python train.py --encoder_arch="vit" --model="image captioner" --dataset="made-up waving flags" --train_examples=195000 --image_size=48 --crop_scale_min=1 --horizontal_flip=false --rotation_deg=10 --tokenizer="word" --vocab_size=53 --encoder_norm="layernorm" --encoder_norm_position="pre" --encoder_activation="gelu" --encoder_mlp_ratio=4 --encoder_head_dim=32 --encoder_fused_qkv=false --encoder_bias="none" --encoder_qk_norm=true --encoder_parallel_block=false --encoder_inner_norm=false --encoder_moe="top_k" --encoder_drop_path=0.15 --encoder_kv_group_size=2 --encoder_num_experts=16 --encoder_moe_every=2 --encoder_expert_mlp_ratio=0.5 --encoder_experts_per_token=2 --encoder_shared_expert=false --encoder_patch_size=[4, 4] --encoder_conv_stem=false --encoder_layers=12 --encoder_width=256 --encoder_positions="learned" --encoder_register_tokens=8 --fusion="cross_attention" --decoder_width=384 --decoder_layers=6 --decoder_norm="layernorm" --decoder_norm_position="res_post" --decoder_activation="gelu" --decoder_mlp_ratio=3 --decoder_head_dim=64 --decoder_fused_qkv=false --decoder_bias="all" --decoder_qk_norm=false --decoder_parallel_block=false --decoder_inner_norm=false --decoder_drop_path=0.05 --decoder_kv_group_size=2 --decoder_positions="rope" --decoder_cross_attention_every=1 --decoder_tie_embeddings=true --residual_init="scaled_by_depth" --optimizer="muon" --muon_scale="match_rms_adamw" --lr=0.0037 --momentum=0.85 --nesterov=true --orthogonalizer="newton_schulz_5" --adamw_lr_other_params=0.0028 --grad_clip=1.0 --steps=1100 --batch_size=64 --epochs=0.4 --lr_schedule="cosine" --final_lr_fraction=0 --warmup_steps=50 --weight_decay=0.4 --adamw_weight_decay_other_params=0
Rows from block 9 of the image encoder of a small image captioner, named by matrix and row number. Rows with one number within an expert belong to one neuron, the router's apart. Each number is 128 + 24 x the weight over its row's rms, rounded and kept within 0 to 255. All counts start at 0. Numbers have three digits each. After the name is the row's rms in percent of the matrix's.
Before each expert's rows are labels from the 100 images, of 14976, where the router gives the expert most weight on average: "patch colour" is the nearest of a few named colours to the mean colour under the peak; "top examples" is what is common among them. Only what is clearly more common there than usual is listed. The data: made-up waving flags. In brackets: how many of the 100.
# router: router (encoder.blocks.9.mlp.router.weight, 16x256, trained with AdamW), inputs 128-255
# up: expert up (encoder.blocks.9.mlp.up, 16x128x256), inputs 128-255
# down: expert down (encoder.blocks.9.mlp.down, 16x256x128, transposed), outputs 128-255

# expert 14
patch colour: brown (89)
top examples: brown (97); black (64)
router.14 113:126147106153136144101108100096121156154132152166133150159145138121131113110152174138113107144099135156106137149130116176153121116134075121125125114156143126130091095132097095075091102147173076121139151164127132155119109159069132132177141125149127151084140126126129167179084146139119110143130114106140123143105169115113132109104081107120161160122112150115112146116099167074124117101115
up.0 098:142124112122109100136136156144163151116089141124141128105128114102163117107103111125152103101141137098124121125147098142094148138147086121111110134122112127111093106124119113158133098118107110157107120118135113106150181137127147116123124143162117093101081161137102125132112150140061098090152122132100139145134151129151123143121140116123155107120167122096105128142138162098087105136153
down.0 110:132120141157083165127134164092124176119126124122133117077115123150114100117135131154131162129159120116116120125146109068109125135132160139143125114148134139144143140114146173091083161144111128156143122148134146108121132149138106096148123119069118124131129097101161137153124112137165146086120109166126128134120146111128109143106127126088156132143113126131134121084104110119134107104145
up.1 103:142135163116152178143148105089132114119111113101125126107140090097116142153155083138141133072099149159162120135082146152126079114103167095073104144144102115079105127144129113118163187140128162117088158119140085135151143108120133133120106057136143149154102175123153137121105154165091158144144156086130126168120133092147111070137163145132152137134133100151123092138109171130113108124108
down.1 104:120104122134107088093112141200144125148102097125118149169165165154150105121134114141156149172123093114136208115129114126140134115126089134189163137111137112127126128107112116146098102123111140127142122124117146138153117123151118142118133112126158132113153117164124143147151163134120117072110106199140090131139139135114158165115153096154136101149157134119171166147091133104093180119120
up.2 101:104110119067104076153137117110145157174150157122110143121127124175151151143122117100127146175122126131084148123131127118130157143124140108120137080113113094123173133133123152129134128151152129121088172131117147112110113113108097126156087125168114100112095176114125105183112130126171126104161162143126106143130137091114109153112164171137146147108123167152146125089135095115123121111151
down.2 108:112152120099137128142127113130118133126142115159115081097149104140133070137129119146070145141098135118148186118122156186134175105106110120147121141119123140157114115157091153158152114169125077113154138171131161124182149195164129114089072155087120147124110122150142136119128108131111141130117145109129155097159104106100131143096101116119180147114088115140135127145105155139143151136126
up.3 086:097126105146179070136137151122111118094120124157122106111138139117126134119108099133130156132126167148129127140156151145118097134116131118099121113198143122144119132136128135184157114093083113130118124129123116144126130111110138127150118175133142108108126145127150147075169085163144133126093092093137104122133092125139096179139147141120094094120143104140110114114177132151141127149072
down.3 084:130128133125126116086107130159149143136158153147131115123179118156172132132153100136123143105203132088139132122144119148142125141111144141129165159103149117107140085121073104146099162118135133099151132138141106107134144149119127153157117104133141171118127101114093115123132118094084111148063098121136118127160142173135107100143104072131155126133110104120130135153099171139097101144123
up.4 104:128098085145119139156125084116153096153111141144118112128114105121143151121126134115114131112110152131168149076161125141120129096129133122116110120112089172122128129154144078079168111122177167077150122128144158141108104162103155143157131091130135105156140155150132098116128137094077106119136129132151169125099150132125134113133050114144159099113126137099131176136106146123133090137137
down.4 097:137165172134160113078123125113137107117143112101067108133104154133112127166118127157122169160163112192111147138045135118137122157130126125137106166109176135128132161124129160152153108143132117118120158102115132099109135119157133108121146158103110133092145093123097142117090157156152139122143157127138092135086130173152149170106137137169147138132110113154137158111133134129119139121155
up.5 115:134130137124110187115125136124100118118102112127107135120114151138104171136181159116121118106122129137140148128100159107088115150133144142110094119127123138128098115144129122131155147124117189113107166114131117153134176121143151183140148100106100077115102139080118109111128139141127137127173092143134113176106144147186104141126140115119168101117121102126117096140125137169132094117128
down.5 109:112122151128143107143085115107130113172116148088125183075123134146140146139150126149171142162128110169131151117152115117116122118112122147144155137143133145182112151144144119147093087152147147105134114145114170138163111093125095090121129141094151135109170114164138122134142117118145129119118115123142135108121100155047108143143148123147125124171112133148165148144120161081111097146175
up.6 112:111156153103119127149154108093096153101104093142130143147101075120077100096117186148116173096136112143080116146119107156130130085119078170097150090120121170110153116137119111157129168136136178138100143093137118140081151132099150138118150147108112108177134149166116141159149114113109152117120168140124144125121100120102132147128130093142127134108101123115146083138146110091078100136106
down.6 115:079128073195112126118120141172131136137138122120101114109096169160142138140137123135126133117096174139155098161113132091107137149087129113110149113105138097139127100147147117161154072155090155125139098119111132148135069110143113126158091130126125139155118094116158152086128164157161090121144123178095137136119125132115126117153153136130144139170138143170127110123109129146142192098159
up.7 116:173136097164149123125118145120119078112109101118104114108137095121097154163142123145138098135129111123136131146146087158113140087125117133091120129137094126128109157116131092132082140165118149148131129160106099142136098177105137139172105144073157133120102106108156140163158095121084159141136149119136099163102161084132107138145104103161140088152133139129130157106169130138130129142187
down.7 107:145097125137120146123161134140171168120125133150139163139111137111096136098153116142184169116150115145126129124142138093099143170131109110172142134148159146110114060127138116135106098094084114113124107108116098128129154095097157149156156150179108149127159104100092090130093101151126105157124109138123181094131123117131159102131115095100117104145158101113146109144133163132134152163146
up.8 106:104132151162172104130135116097102117138126095130142098142109147150097128126117117195121102113128122133121127122117132141108126116133102127109147127143149158142100101120139123113159173147089123132142129168137109135180139122164117133138082123157139127130113108142139093118111135101144120166128132130118149129156131151066136082134100102118116111162123137157120150144088119092098132118148
down.8 101:165103139133071115124130146109137148141130140129141104124136134126143148159125164078184128140100105122113135115114148149143103156163155131138150107109092135127150125116128132106114098129164112123152105129171128119119065137106122132120087207163161115123118127146158131155129092160141115148127068132140100163125108146134106134107107162116158125130146145156175109126138144129163153147106
up.9 095:116123161124153145134127151102127102109113103112134105125130183146119112121143084118154163096128099114094090123151094162162114160110124132117135080085095090184124105094108102106102153108114165141154127142127157169135135116106128113160107106110170145121130136136120140156188105107148145119134166115096107151128090164126133130127111120131151107065143190148163114102109120148126101112120
down.9 100:139148129139121164150149123119136143121078101150129113124122116161140191105112138145121107115131139126128113171094163148125105145121123123113126139122138133060130164175120128107170141150116151125078110106138160092149088085156114101116091146110128108107157141062137125110080133176109162099117123112131120127152149134109127127093113158127113113166093107122117144154114121113138135131154
up.10 103:128169095181147117098147121144076096130120098133137141097120132106135179115142171095091110086162185142112155140115128139122160149118154156145096150150133156123123146116145120122155114139145118109111105114095141138175138130096150108196127115136128091121158110132123129143087134172118180145131145104152115133143141132105099145170141132138183170154140140083124155093142093109095148116147
down.10 105:112119141143129144143166138116143108118105136088106152146122109100096106127098114161163127128139148170113132120150088129152147134092100142115130140137114159121087142133100136117155145150146124124179092110144069101067102109113124139151153117104160116148133131124163151148110110129091111154146126105133125123104159158140167127115103054145124133190111147164106127170083137109155138137128

# expert 3
patch colour: purple (80)
top examples: purple (93); border (28)
router.3 115:125096112066116115153167104129118104099130186131155115109108146130145103101148130118129123134116154108155125121148143153151089161080104117165099130117104120166137137123167127112082127147119139136110102133115115139082128168135145123124079147112108105115150127111127089108091155103157140088120098107143141141138148172140127126130142186100169146094147126160096151130121136140161163116122
up.0 098:150147146128109090145160156100111098099116143180128134075129144118146133143116098139080140089177123110132151166113120112164118126129109162085135157129101136156168162124085157159111120135153117140126082107124093134152122173157103099086117102132135111112095150121158143123156105147117115135107156130154139113123144124154125118119210097149164127092125121121108132132118156161144116173134
down.0 097:166138136135142118148110160089142176080132129127167119185146116154123107118128180143194129170041129113116165132151155132109123086167126084148133082107122119130091137112120115126111121109144094135113141120104131140098100100104176124089129171187118104106115079126102122149138126099112138099103070137114169125131125131113119172133124120099130098142117163098119126118121131080126106097102
up.1 090:166096131092137112127187133158142115113138122119131136144115169159172089127146146165117118126146127134107169137127144149140109116126120121141126096166120109097091137173159139146124152127095164090159078112122162120105111157166128124134144130156157161060122141134142116142116127124155127142157149159075109092122160139135151135093113165107105093134160118112091120123101141084124105142106
down.1 097:112136088125124125092100098108087104077115138150076133091151125121139143129112107126080159114098097130134140147146102107091124125147109129106102104118122176137115129099124099139155166134144129144104170063151111099148116119103099111148193145160109083188129124158140126145134134165084088174102115119154117145094144161122117117162133142146131126115127145131147105160129096099101179162141
up.2 109:128150143064096111116091123162137116122192108136122119139104137150121126092129110111158117114110120116164139149124117127127171138124154125083147115155153165192128111113125126111156095123147106112110080111106140164129091141160115131139107142143116152081153145145151112105158083114123166106096110180154147083156139150138160153137156127162097117152150127129114130100096124185159172168089
down.2 105:147117131123135122162128141145154139135086118151169106157121104124135121159086151112064149134120119113128122098156167144161096118123113104183123114131114082097144137156116136146120138123154138154127179174110152131070148132122139137134100102126151127123110102125105130164145124130147114143121112082115152147139118141136053101128112134166169125106113183162144098119141113089133123072129
up.3 100:155133116140093102140157093178139149122119110111130140104120145104186175127133171159094121058161174112124117107134112155127136121110173113142145156135118166130134154115129154157152123124166168149111096150133107116119149108149133155117105120128160109135173125104139174111163106132137173116125108168145108137154118087119116118085176077153113100148113128119134112169098112153128142149156
down.3 106:103106151181148113097125144089107150165176164126134137153131113159149096145108121104118126117092110132105122109092118141113123129115127141165118110138108105130129087107088102101140142168173086101128127142079158109177107091108135110128116139180109080127115172112159134164111114131143127164113089150124134072133156166133139098123133172131113091139150135144156073108108142144117127140070
up.4 099:119148117080124113135149092138121106119142120177099137121100118103154111132131135129146148141099115120094117127130111172105160107129090124130095087121177124128106131129161088121115157165150144108161145118110107109118153115141108111157126127114131106143171156090107146123113152143116165139131174160156149137149102118109140111105129141171104141121116146189121130107157131147180142100145
down.4 099:120126117133127117190099147154112161122156155107100098136110119151098119147137158121140135069124124131152094155115133110162100133124142100133110138133114125132135148116091140149157097103101105132077146166134182189140130130150113133088101137102106090107110141137132100130163121092121083111132139104160157069126119117146095108126150139113158125139147155100153167139125099112117134123143
up.5 106:105103115112127128098123163139106108181148129137121114116151136139146195155110104109145133104167132135151165120103132156113111139163172087129119163146119148142169135129108086077098121114102118159174115129128113141133119120150131159165166107129077140121171085113095079139128124124115088140149118110129115130093163123098063113121154135152108151169082148117122137150112120132140119144107
down.5 103:163152161133122167129151097112150137113107108135112125172104143148136107145168102176112129139131099134095116120179083123108163095099112153110134077130148159130099124122130140172131149159163123103110148163118099094132147155140075128150091127125161089164134150142125160149126091104115156131126149157158114143138128092142163160158137102130142134142147129147149142130116109112101136065164
up.6 096:124102125144112115144107106146129121125129102131135143111122099116156157106104090156125104136150095127146131143116145143151151121125143154119108135156107155099139137152163124145146092132158092143102139145113167126138136114137091106130101154106108143139119138109088133056131113137152107142186126140110106126156145169145119144181144101132147168101155156161122143137115117147085136073135
down.6 098:143159115119110152127105122174136089120143102137084154126107126132126133151147156119113139107101133120110152120136141109144168127137121104149101106110093098144104105111078127119098136152123114101122126130137108115126145123123123156108179104104156138125144129143119125126119126150093117157082162105158167089155143122119140111120078156132123065141146107136095125091151106138179150176086
up.7 102:128140129100167130126077107119139093119111114129160140153114121098102093143136090127120142107120146083117132133154069127148164138119138114127171157181123147127116147151152100089116118151168144106132116122123071157077120115085101183084142154151130122152123112092115084047100121100146122148153117159155112130136155084158103091125159133156142123152126149117131099120122112151140138137155
down.7 097:082133137124127140163200175171154146119125119116137134124171104135164099073085117153124182148130167137112092110123149132104118139134152144154109092094116123142129155124144166132125111141125117147122156115112149142167118142134145129097115125117108095129198118095144167134171151061114121148118097111108148115127120140108135145062114154133146097138169089163127137107129148116086154107127
up.8 106:107100136165109081162133089167101121167145140163102146091097115134140144139123153131110125136115150146123148177118114149123078147119058106100114152117137134100096140114157115132170109128122177128135116132138118114132104121119142138100128181122124117133123113126158148112158165157136126103168157143134141159109140146095076125125112159125143126157132154121106183122126128083138119137111
down.8 100:126150154102101124120130157130115114114157164098140128110122170145149114109163172121132128115151117127118095068125165119111135117127171132125173096144095162157121177164102093105111141161122104114120126111102108109174164120165085130151091138124109079128172176151098146116129106092119119118118126107129121144140119123141141115130129090098143147149144148090140131130138110168159100149095
up.9 113:120138127144112145149080112088117053119102114102123119112121115130094142149124143160188088125119128137122153133173111102085106123096120127106117147140187120128092154106127133118083106104108141144132120126148127148121166174148139156110112129133156155130122122165122112104149144149156144094163122108160132168105140134159138132146178129130131075112123088135130121148101135153147139132112
down.9 113:118161108141078139156144175153085101111156104135116144155096096096115117145150103119149140163135115134151092102104102131112157146151128111075138071142124129138118106138171130150169099164138125121135094108131098118143184093131139116141064121167121100093152113127132149112187117153152135175099098135102113092096170137085126160127140148120119121147127160103146172152152144134164108100106
up.10 106:149154138130160088161169086088134109105123109157131129157120132108143147103113120109179140093191119105078158096145094120093135158110147166153154127117103147166177162119099135128106175137098156138153112127158160074135136099074102120107123117174127113178116138149176094127084146141148158154105176112128164138123182127117113132107130125155140158163118125127116113106129126130101116114122
down.10 104:110130113133124143159106121131151098108155138037131143125162133107147147167145135114121118154080164136130108133104126156137130120154135083150136136110129132097103178167110122095144101091110073100102115155089106174137127136170124114110137128089085146144165134112151131103161089111117159152145156109115126116143144119133167142124142116134143087087124110107143148170127120103140118130104

# expert 15
patch colour: green (41)
top examples: emblem: no emblem (88); white (68); plain field (33)
router.15 092:120134101130140050110127145107121147155128145126120177175137160133096142150106152156113176137119136096121141142107167126127111155122176122130130112117115152133149153130086109119172180155094082164124129164116125167109130158125108108143076118127127093095153114130148117116140165074141140162096107121121089141171136129136129153106118150118147130162111141144136100138146117149107147136132
up.0 105:173055116144123080112145128135156141068131137124140112144148135126150125139111167175153148106110095116138159126106163130095101145129131114108111152141128096116116117115113102143107116132154145123112105138115130142159135093161126122125165117153137150139138151124073137144121168139152090086130098166130165097127116138118147123114174175110122097140086123159122119137126140162105128118119
down.0 105:147137108128093129143103129131152080155109133142147111117135160136125160185079125141140118129138138098126090100128121181187135177095128115125103110071109141139163121137097130123150148094119077113164139129113125172146130130107135154116111053132118141113132142119125145160146136115089138151115114131093107143127102108149109148105138123158109145110169040154083103105070132118106102106122
up.1 106:127090167082089103141160134176155159132108141126143180108146112112088113124132098153158121124101157095140152133115126119086136152121172115205113121089111088110123185128161126174155154124110146104127092103116152152143126103100165164129104140131163103170138137126146131123121125116146163129145125105107141131163123077109076098135163146091139142139096132130131134145147108138130112127127
down.1 101:132153099167143119120124142106143131142159128165151103156153120116128130150129158110096164143117153115131122087164164127120091109106140154094153101163152109159158090152117120147121112125116108152145124164159122088123099142109087127140118108121078118185126139135137119136140128145129120096145119134136074141108104162128158116095114097141095151121170115154114139082124172145108137140136
up.2 100:091068146127135130137131136118105122125146097117109121134090136135149120085103105098134162140149127124129166115146109154136117139116094101123110121160132140134149125112129130149188106136108125126108148173144130123120112074157089098166088149157131108115118152149129124144157143120165126111136108131166100163126171167078151089165140148150120131127138154113129140163085060139166147145149
down.2 098:128103120145136156119089112124152168141105102161126127095149093091119140167138130105149091162117119130114103102135109087122142114130143147072165173105137170074137078121106120132104155112125178101127127119144107143132114172122125142077156135126114114114139120110116114158125165135096164136095120126077175104122131141150118155070146108123082131126131100094163105109101143127113100114101
up.3 099:161110135128143132153145112137163108138101135120095121143140096135091132144112142156134160110114175119142124061125142135127150126141170141134139119119126109082108097148132138121105136103116134114120115147125142134158174155148135106138122122133115089087106175114187121128134116123096105154132140117131108142154118138147150081136095122135139113139131142156128130088129156105091109108167
down.3 097:075133104086130165114167086117092185118198118129149142134156121142145115135088160134146135103164110094128135157140137171106182134089114119097144111145128104152162140115152133140125099122148150108146127145140112148137115137137100114129109144108123116149102070112066101155099131116145113139144139135101145113149149095115113145135162155112101116114150089101113109186111133116138142129108
up.4 109:136102119139133127142135165085115113089098125147160126139166142147133130153100133124142116076124115152142122158137143125151154104107092065097129129122135173125153162116129149117165128119063130089098125117140136108142111162145120121097125150104109145149147109107090104180138123109105172134127150171124155139092096175121179113132103112167134143118124097148129092119137120075146115106142
down.4 110:144109155164099134086155115079171117164129140126101147145151148058138160090101143148123134120139150107134128164088109113164133144132088115152118121096091134154139161124079103108130122129132103073100130150121101128183109116122125150103139106137135178120157147147170148154153111125102092123111095125085100109149124094147125125149145090158096075145124119123142144166130162135148143102120
up.5 089:123141113101111138121113148126130123060110143158160137118155121108159151068163108125164102158152122180128147120130106140126142087172126109118109146091125084144102106134141109070127117113135094078125139086125139101071128098103134122099127150129134132173142135153105143113154140146089146108170158111126130143155133132143158158138115090166118159134117103134159112140106106129182145134106
down.5 098:113121132125126131154077113143151122156108110134105135137150116145100078190089110151131171122081114107111108145123111118180119090110139126156118141124128152114095121125118123178128144107099133171135137138133087122129085107140105125118108134152129113124136145143163108127140099129159143100103128149136122115097115130139121115120095114100143112110142143075147159143096081131134103136099
up.6 089:129179165113115097165100143179108047129104115115085135122157127097172120173188096134137155121136105113166159126108131119098105116126081102079152164116138155157128076141149153129107152153149140099138099095099106143127142078179143130118126132121172111135142107093158102134070133160138111123126144125118126117129131147115127129088119128153088120163154127102112106096136120152139144161141
down.6 094:159057103116150149098098107102129116116107119144140131141147113136125083064156136158184130159134157140126136100144104116129181136146126119149104108130151162147075117134116131118146144127135106130156106088137090100099108118115128136140060152151030123094096110155114138142151119163123111124097128086161134108095129114116189139156131075102135143108079137097124160159153111114107107114125
up.7 107:131097116127092095128119125135091138146152124126137120132087123061137117162126151165119126107133105129121127139149116163137152143136149126169155136134118148150163154130144113150125139129122122103102160125117148144154079137130142145112130080134115112120083132114092084154170140111173126123105105141130124141126118149158131106141132134161136126167126072105098115119104145136109172142108
down.7 092:137088132116130143125117138105137155068139137138161123125162124160143142158117135099148109121071122122147142074117149108108130120114138161109108123170136093143159135081084126125130134125139136117143138145134108128126174145077095115116146133149121160166139132140147107122108095123077095137109125099114116094150098098168166091112138144111173129094115131153121099103118129163077143116135
up.8 101:108089144111108150163128140149089149179144131134122119153109206177152090100076167117133145150147119138151113123166133119107135140152130123116078118140155135184086142108110120167132087116147133119096103118127076161157107099125133103121119164095176102107167105098129092102115124121099115105096134134135088134135098173121151171133113138137150093130113108139127128081091112153100120121090
down.8 106:132173125138125173133106098128136160100060169113102132105127145109144158178202087172144137115111144147114138080131105147159136155126108149144167126123135174135136125129120114121088151093119133160159123158136154118153097148141095155147121073180126115138097101156148143117134118155116097142154128110129166136131102164143131069102094085120078088137115139127126119129100148132139158160170
up.9 077:111117071169132189094110149127184138131081128143155132108083149120137089123112130133093118118134119126164124113105153166097135086090113154145114155131164121119119170120149130138113124115182136149124138098122120154115109112121116140129158143136175094154140121105139104132088124136140116085135121146106149117091135133102103092144103124159153154092121115132121148127121128084107130110132
down.9 099:091120096128116191136079119120130087154118163105162115100137163106138137096180145117090129072138086122135153151137178118117101137116160140102169142138134130110081125158137114116169155116127153130116118080140161155107151102136122144155053129137107095144134131141108133113162151125143123142123144125138131108121156141129158138175147123072094131133143134148116145112141131151162145133113
up.10 105:114132131144110167128107138133143112184143106121093146132138121142122113142153145140124110101153128121138185088143142141118114103131135125140088151078138075145128164171153088106128151100145142158116124147155147162129165107096139117161141092153128100134098175111139130102158200128165135093129135142152074147158162155160119139118142116141133163095105133120112103138170129117135097097071
down.10 101:154124091094139110132129104132117164103107116137131131080097144116098120101090100135126131130094104144142116143101137134142084106116153093163111103140145188144135123121170102175154143178076131110122115114101130126091151158122147106155088143079112144116120117197129121136154131162109151143160164112131124144102115118107148121124134150136131156111131162179118100123122161130122102151121

# expert 6
patch colour: blue (29)
top examples: plain field (80); teal (49)
router.6 076:118098120156078140099115126118168128130091107176132099123154102121110152139153127110129136107135100122129103092152161122099118115088135118132130143114094159118127162131081141119141152140127085112140128112134113104083168103153114104153167142139113160155162120131114138087104160160158108154132116140111113140149133116103144171102107151144102171124104144092112088139116101103159109126126
up.0 099:064135133082103105177164111139133105125129139125145172104141128151107125144162166118113136093172148074148154088145120156107103154137143114133152125155174126129135115120155131117105116142123075113156133116112117109097139133111120112171100134131110144097103086103144096144176126111105099159118150117148131111166141145121133118112158146143094129122121113140130088096097148162098125111135
down.0 093:156153155173132122129098114136132138142162157128131103089135188123138138125162135093165137121135114136102145127133179132132144091110115142174103176146087152161095141193106116131138160136136120118126145093141114127116125115128113101090158106112082136166110147066097125127077116151115140109120119100139107165091122126149124106145113117098140158118125128125109136163152147112125126144158
up.1 101:115128082146147122151116110124147101120127125121121116116163105096165155155139148097114089130126101123118139128128104221149164151093104137141135150131119106125141104165130094086096153081108146120154108118155155126160089128128133118128105125098117130124127171124105137121168138136119167101118119145131162106163098154138149140130130135132137095144150129131149126087099133098140144103115
down.1 105:107126189132090162204099142099153109096129146127130116162141141139172168098078141130140170118125130135112099134112105143146129172146137133118112083158128156153122138127146134169110106152150090138139155152087081118120178132093149115122132135133150110154114080118106136122123108125124106129112140156120123161163098090146117156120144104108112132102122118144136103156142101130106106143126
up.2 104:150172123120140146139115118114131102141158124137146194131141106113125156152107117134143133119121112116145101124095145071094115137133087135139150112121142155105090105109119154164115115114118140122110148149133130135126097127095130160095151096092122142141128103109138091077112133146120118152117117108151076156170101133133084105150191101183178142154120080121159113102120096160117126121133
down.2 101:145109135147122129112148138117160142113101161117135149097114109133173109122113117149101114093136128162076157126146117173137172100132164096133109115128136094139117138121138102126161145105138110105117104118083083116122139161131108120122074147152143119084126155139117172120173143126168159166121108147107111137109186139135137166082109125132101114146126171105107104132155153100118132121117
up.3 073:100176148160155142133103114176115131112161168111131112136107148092114141119159119129139118136121104136117144103165145112143142124123103111103134121131139185121158103127090161111123133093186090125105118083133156110118137111134142112147154129153075115105080146130099081095127158122123082129154122122137081163133127115141123070118129132145175109164102136128144134149116120140165143149103
down.3 089:096108134098157135111147090120136124126103154142123100162171086093144141145104107123144119106089171124112109153125168150137116105131124097104119132156161125122126125138111107160152123146078137159148099107143120112151166066116128139109135097107118092164125102150138169108150131129121132097141141115119126138088110099112120181155151163160147182103156117164078104132163133101095151119124
up.4 105:119124134137095173164091158147156105111136129108165131107111092132139149095151144144147137119152108090134143157148132103153140127128134116110129135115101136130122148120147133106129124109163113117167131135168128123121098124133118151171091117171147120138101109112137101113098101131153141111134149132126133133068141127172088089143127149163125112144116157092115141106130145133152110103096
down.4 102:168154123147174083119138082100114115123103088145130087118172162123140085128113112069109136132077149144119137129133104130102111158162121127148127121105120097140086154147158185092083134121125112128138144136135166136115155131141158118137138135121166108154128111060159103130152084086154116127189127078124102138139127121131155110136129132093147108139123137163150160103126108103145085140102
up.5 107:144111133122108139125170149174124150135089137126138138121128141112101123100109145140102129132109166172136142099134113109122085132130178141102114108099128162145116170111104097133134151132139143127116084141095131146116131105114123087152088187105142108129114108073098120106171140130149104136160185108106106090097100179150091133106121166148171120176151108170118125095124159156148182087134
down.5 099:139155123149159115125153130155121088134115111118136133164103149126123114161151117117104160109163115127137118127101168131151171147112092197132105128090122068130160133103134149125147144139132143135119102183136127133179128145099133120116169099148083158106118110137146148116122100139067133105086139164132117140126139088114163137173155112127105090122102171131161155165116113106158113100136
up.6 091:174080123141141159110149135125147108146133160111132126136130107160128179144151129102111153118133122100118139131128155169149121128144151120135104107103101084124153089097106105096093154141134091108113118154135154125161107092165144132089153140123104140177132147101121160166102135121084095133112125126087146173099095104134116126119153125171121143132129107154133100092095115088144092099170
down.6 097:124131128140132121123140109140094117127093076099093144115116126122149095066106126105111184131130112132151159143160063136096099125129071088082178162158115151140104100156101168145167103109161138097148134155135135155124134162124115132149105135126135120110131140079128106122171118131166138058130124119086111100126137164154147156155113128150094131121124100103155134160106140145090143154138
up.7 104:142179125117129115184136138105133159131125119122128159189169131115144132115112101121157137143101090093139129120114146150129151164073123141116136131128105151072113121148149152127089105111145125129112114202126157111119137130140089145074097095088137171158112147115174135126155106167158126118144135151111119110158156088089155104139106118136191116160125120116185094109114132136130150114094
down.7 103:090108126168129117086097161174139137097123126139144112118118159153180172136134150113123123115160118154133097092145121103132098145119130110145141095096118146155144118118141086112117128142131099082144140143159099129158089118119172131139162132126151149144134177162138125118175136109122131162118098109098137171185132128134140119153123133168075139148150144117114157150126167156140137154161
up.8 080:109130123166138146123078169110090143103118089191171118113102116149120150119149127102110093149092090127126178144125127120147120116140108109145136169138147114136114118139180108122077139130151148127176148115157134135133133121136147106154149193079120155155157111112112093139116144160094165136092134148160136094150123087136131120136145128098124116120107095114166124126155167097134164133106
down.8 095:131138169142128141167130134144112109186164173116090107087105094081125133077146129126150158126162121125119131110151147112107143142110148148111123137149145134092151144142083164099119109129146121134128110125100117110160138100129103172132092146144149089160108130109103117106115102075132139096155159153129148094125132107199083142101088141165120111125149078141135101119130157135134103139093
up.9 097:112110120112104103116129134126115099172104105139111145147126119148108112167076097104169107154132152142168140139132123114120167114170149105154140112130126095135134106150137114149128073110163117170137101143174121169178106126188114128121085116119135125079134143135107112121138102133093142113117121126168112115140143118110145118145108154155149138146124148159113170130113120121134117138159
down.9 100:104103110114128148093159113100129120122124136131121122093116101149108096151155096115101107116113155120075113140129174102125124145104089136127113128191152103135127150127150120132146143140165108060126133105125178117140115126163067141150156117125099125155120125173168128127139132178125089083144144113119101120102108149115097125136110071137100090151172107137165161081135100103104144127101
up.10 113:100174090121139118146165147157111146150118148113119118116141088123134116121153116120138132108124117137106110088123126134104151104181120169130112134092141059137102129141167086089111147175142101105138124114085115114157126108094144115130177082137125158141173105108146136082129123120137132094114132104096116136129128077087101124155164133128105133137090143115097119135144107162135132121122
down.10 105:189122128117107109163108172170153125112119116155113115104139080122123146104121137142158138116151151117151147159155160123145150141114129102138114129110142109103167148125120095113178119099099136149059114127124110162161060114141141107145164137156144109132145148130122166105117157141133142116131094182138138133141113165174109111151111119153146154118143159177122137146072155075154127129115